A small CTC image transcriber, trained from scratch: arch resnet_bottleneck.
Rows from block 6, named by matrix and row number. Each number is 128 + 24 x the weight over its row's rms, rounded and kept within 0 to 255. All counts start at 0. Numbers have three digits each. After the name is the row's rms in percent of the matrix's.
# convs1: 3x3 conv (model.blocks.6.convs.1.weight, 56x56x3x3), inputs 32-39, a 3x3 kernel for each
convs1.0 102:113128116136129115128123123124121093123133125162117150117123126139136119145121156097174088140132083196149130130115129110135131132121095173173102162118106125106122137155114134150140117125129101134076133129087168094092
convs1.1 100:135122128125111150137126153110106122116134116120182149098120071117159097103148083083185165079149139078163090105150162119135134108138115074112122122157146125173123067138133078139153067094149122128133121151153138187130
convs1.2 103:102101122121129147145142153123114163108143157149138168115143122144143141134115130072118086113128132116093099107133103115122135131123153081125127145140137165122138128114134167135112127124097112115119132090112117104090
convs1.3 097:152144130133134129128146153200221144120161129092117116173110151132112063105146132134156157112150157089116126162148116163139100130154099199139072104118118098118149117103074117137140105105117164100118114093116147097156
convs1.4 100:107126126109129153115127144098170126138160134111203126127095137134134113199185062155107087162126119108170129135147128146117116145138126152114105125154146122121126159152120146157120072103146114125127089123114153191118
convs1.5 099:123152123136139121149146122136128107156114121142120122172103131167145105121152119127129096131140124125137123136135136124129114128135085111124102144148107124123102094162085116155131114121083123117116112097126099106120
convs1.6 096:135127104143141098134141116146121102125155124173140139149113104127101152163089093163082194152120175180109134158145105139171122145145114117092121146138092151123099050049120099108104080132134112119141127120132141132138
convs1.7 098:141134132115119127112114107169125184127127135184184147112152177102126166165178164088108107087094128101100109110125132119137160143184183182154186146123116100127145157171152134125135123124114099105134117116143105137153
convs1.8 102:129119123117125129118122111111146091141156153157138131121144128139100049155193093082111098115125108138144090128132136113115122117098112128116106134126109097151148136109107131155125094098128155129098148154086136149123
convs1.9 103:091113108114137127141131122130089154102119146119098135145118153145121159120096145110050097123086123096115131124136097140156079123151097151073115157119122187148128091087092130108121150118131103079112131110134161144142
convs1.10 104:118127126118118129113121130099117080091117079143207120142151099176159129201174109135141145130159114129153125096113097100128127093196168106165103129171106111101078147169127125129117139095087132108126132113124092105156
convs1.11 100:119141104103130098118127112119116121141145112140122108152140132096123125117134107120109135115108134138115121133113095130141112154123129123131116117130092152163081146149134141144104109133090124112083160101098156139112
convs1.12 103:105127120112135114124138136152150162135164126138146101082114091119156127089147126083141148102117152067082156147121111109125134106145163115149167141112150134132153086132134167130111174111095130131140154130151123136169
convs1.13 103:113110129109104128106108140137124138105096109182189122151136054141149088135164087120143194091142177114142153129151144127122103175159139172135139133089129130107126146143151113053129179159152136118117138148119113133132
convs1.14 102:108136110125136092129131069082135173108141168098122131102099097129099149128141135130098145092137148107137174127144132129131134119122146092123150109140126128163149112124201131117137145153144162111121130159095103126094
convs1.15 105:107125124125111124132154141139092108145174112142182143121105139138157145166181130167115092139142155135142088109084131080131195127140181092126129102131134122182205170115126115097112146146141095110123088109132093162152
convs1.16 101:145136137139123139142125151126135074143121118182167176069081073152150114177115129118083099134121158083167222116131087142149092136146151099128106137136120191116146146149139116106116140104083115122152163114164174117138
convs1.17 099:103130142121127114129135133140127142119138167086098191101102115087086172099122207170116087136124138105124184127125165123120184137160192134098107120117165118131125094095166077102131123125132137138137119141121107149135
convs1.18 105:127130132118138130119139144160094127122087197111118197102148133117120144143116095145099145134093157110116095129140114139099123135102120164129125154088138106077144138097148122102125114121157162123135214099106154106110
convs1.19 104:117124124141119138120111119156150128151156127100088101130121111108095187122067107147148122148112116168106130128092126132121131117111127146094088173161155122148153114079094119147108116156137087129116114134123123125154
convs1.20 104:101108128103129143133149147105157153113179133075145123152114108148147103117131137112135168133174146138145132150132127133140165149140121103170110107155142147114096111184171097166124103182125132126136131103160128110145
convs1.21 103:109135132113132149114137137105098139144109128194163154115119122091087131123101127113136143109119124123125125118141158112151113085109111135165131114155141081120099114103107101096126084109102120145135083137127099101125
convs1.22 099:137133140141133129145119116129130133150165158099094121135144120138163124109148058102104115110119128112120101119132149134129123153104118122109104142144112105106084111134156116109124086147139126116110136119125129106116
convs1.23 099:142126114147111120141125123180163161158108119155132094152138057145151075187160104160169141136151108164142122124142182123164156106137117118116092129129133151146125068105091078129118128131126162129159175112163143124142
convs1.24 098:159155166148139149134136152129136139104101123089120157146127126162187097116179113143095132101122158111144171140169147112154143103150135137125140109149136059111144117099127102105109111099119138160130125178136117150128
convs1.25 092:154149169153125160141112135116110130130151118124135116139127155135136148117121129112125121102132125100129114102107131106119142123107134138113122161100067156084088136095087143092094174101085095102134143106142180145135
convs1.26 096:161142117145131115113123125132126091138176111086160153114126109132146142067120175138104118114137137109163113151149138151151118136125096125112141164130133156144164138159142191183124093091113104123165097145167132131137
convs1.27 101:136125114129125096122136097111128103116146136126129106133139174144122150085053085105119137115155138093111100146130131130141154121131130093121115137160137102136137136160121133145142104119113120095117142137132150160122
convs1.28 101:094102128108104134142125143095134177095108163099125135133189170102120170129139149113163126115115154090151152137122144121139122099124103112078104141092128146141160121067073166146133174125150131131099108101077105074064
convs1.29 098:114112151120121136124120145143110158099090159133114179115146083124114111107137159133150132179109144170089116097114122128137135158144116146176160131157151097101145142154140095119148132102145115154139145149144125115154
convs1.30 102:117102114134129116150130119113096098127116130113127160099076092117104102091092126154161193137166185094179138140155116130137109135130106066093101094078092101109119119098140127109138121123122097109149088118129095105126
convs1.31 102:148128128141112115125127117096139113128145099145106074123190131097179134148131158116132132118157095159162060119135125126142106127119107187149135162133117155115104144139126114114128132152095133141135135125125128102092
convs1.32 099:105135134119119124117119137147144107152161116152108126138113112136130136116119176104150178113171159136131149147098066153125095117117111096109096110120121123119168110176113096111119091099135159109112161119123138128157
convs1.33 100:107141150082127129120143134147136121089152124065155135161107140132115121113156134125136129089131086134147117111145139137131146141159123111172122092181131141151152112126146104133143173102094140122140150121144151137134
convs1.34 106:129133163124132138129119133118143139119154146094090079150112070182094052143136129114097126127119156118122165118129118132150137122128154143174144129125105114121108176178139164158119112093111134120124118106101135103087
convs1.35 102:154119093128115104131106128096122080112161101128149172136091122118146125120152141122127110130093115115092122120127124116138148110131136151146170106113105118098107145107114142123119121116132131144140126150127119143128
convs1.36 092:153134111132137140153160143121113097135138144104101100157142120105129144101108093148126095130114127127115108111113121099131142084111107107103088100115130085109080125146129108147127088124109095093145095129122097139111
convs1.37 103:118132113122151114110138110121129100136097131124127178112166140111161123102114120126143160130131171127113117109149117126153135123145127109137095122139111111138086092130092121133157111111139143134136128126145098137152
convs1.38 098:150131149138132132108104121152139138215138132252147117104126168158119147142132108115111115115110143117134115133114148149162128129162107051101150117127111107112083095111122106125105081092108116120158107115160118143137
convs1.39 089:118085121141096119157129132183129078122154143091143123129111145146129073128123100135133114125109113095085109119168135126115134138116113125137071129157123154104128105126107098172132092111116158126125188145141144133152
convs1.40 103:158124126135117119113114115093101142135182142131111075132082164147114173113070152107148111112166119120110102074126121093103086092108111114135148150125141187131089154118122194134098197146086095126145116111124157122111
convs1.41 099:140133148128142157126151151134117112120131122141098170115128119112079125126124203102110127127117134077089157154129135154116113178166122088108126109116136096088136128128139118126143136121135123112151147116132147094101
convs1.42 099:128139109094151091095130105128102123097097061133171113119142139156130108112133072179126141111090106167152105102105121113146120124121114095145124118150096111117131110128120115141086149155151131158124141144121086132109
convs1.43 101:130127144119111142123107131123109125102093080105120082160140146108075112102075057151097115116126164118115144101144089107124101120113122183134189133091166132107113103162115119121121098096102129093154126098121100109111
convs1.44 101:138141147117142135109123130090129139124144203165136197102147104095130162129146150121115121146096104195092149182088128174070156143102161099119168105133148123125117164146169131113148089098109140162165131123140134108105
convs1.45 100:119117132131118139130137139140134165162121188131140149128135155132143170091114150056140184094142143095137133117107137104107107114110129117126152099107197102118179124138114109139143117168155102174116109127119087127152
convs1.46 101:142134150116108127117126135133098168111108083097113106135063096105088117084087127222215160148119131123083132089135133125107093184101135181122165116125122125110128126108153125108111145151128151132132127143131143165146
convs1.47 099:108129117090126108097112107137151115126120106179109117115080091131108103135087098172167142130101123155089134131114122127095123135103138100129068116156122106133129110104123151121136113093112138123111129104123154135139
convs1.48 096:134132145111114121125115108094097126132114102124082077067109134108107155109084136134111088165137096154096097103142131095145138097146139091120150126151155119130088117124149128166156089108105138143120132130166129106167
convs1.49 100:135138146121120121114122127124121129097084142082095138144129146109133140085106145138116116098114146074034083151155100121165117100143138133129132143119143138104157142134107123094106164111123103131121123123111117113140
convs1.50 101:121125117146141114114132124110153130108132160108164220119119168160104133185158136121137097122125128114132135175140108152103116097084137077115185100127167113106157083111145146129119134101122113124136122136113104105104
convs1.51 097:152156134137122128131127139106163161129158109169124102137144134144142145191165123079111110104125108135173107104135131114135137116146147109189147119115081117159141177133164168126117113147157093124134115088101111111126
convs1.52 099:124114138122128138131147145144147147112106143107102161168148146109094151148153186123104138103092135143170163155132163122132133118106098158125155129101129186144107128126144102098122178135122169139126138133114169185144
convs1.53 104:121137112138127115132114128111135141111129086144158098154119127147112125145086120152136130075074099073088137124122141129137164126142129136111097159164139152124115122100148137158128133091078146159132126150144086159140
convs1.54 095:130143123131151126123140130092110110109120102138112124110082137134127163140120127062120079129139091159120063109120121126139092178161104145119136167135161110084118132133097103137133089099095103129141112141139097145146
convs1.55 094:117144149132164160147171149121161124148119133152156173162156152136121135136086106126159147117119142142153134127118142141136148133154150152162122147129109168122100137172107136154124123124129172129130147137160177146173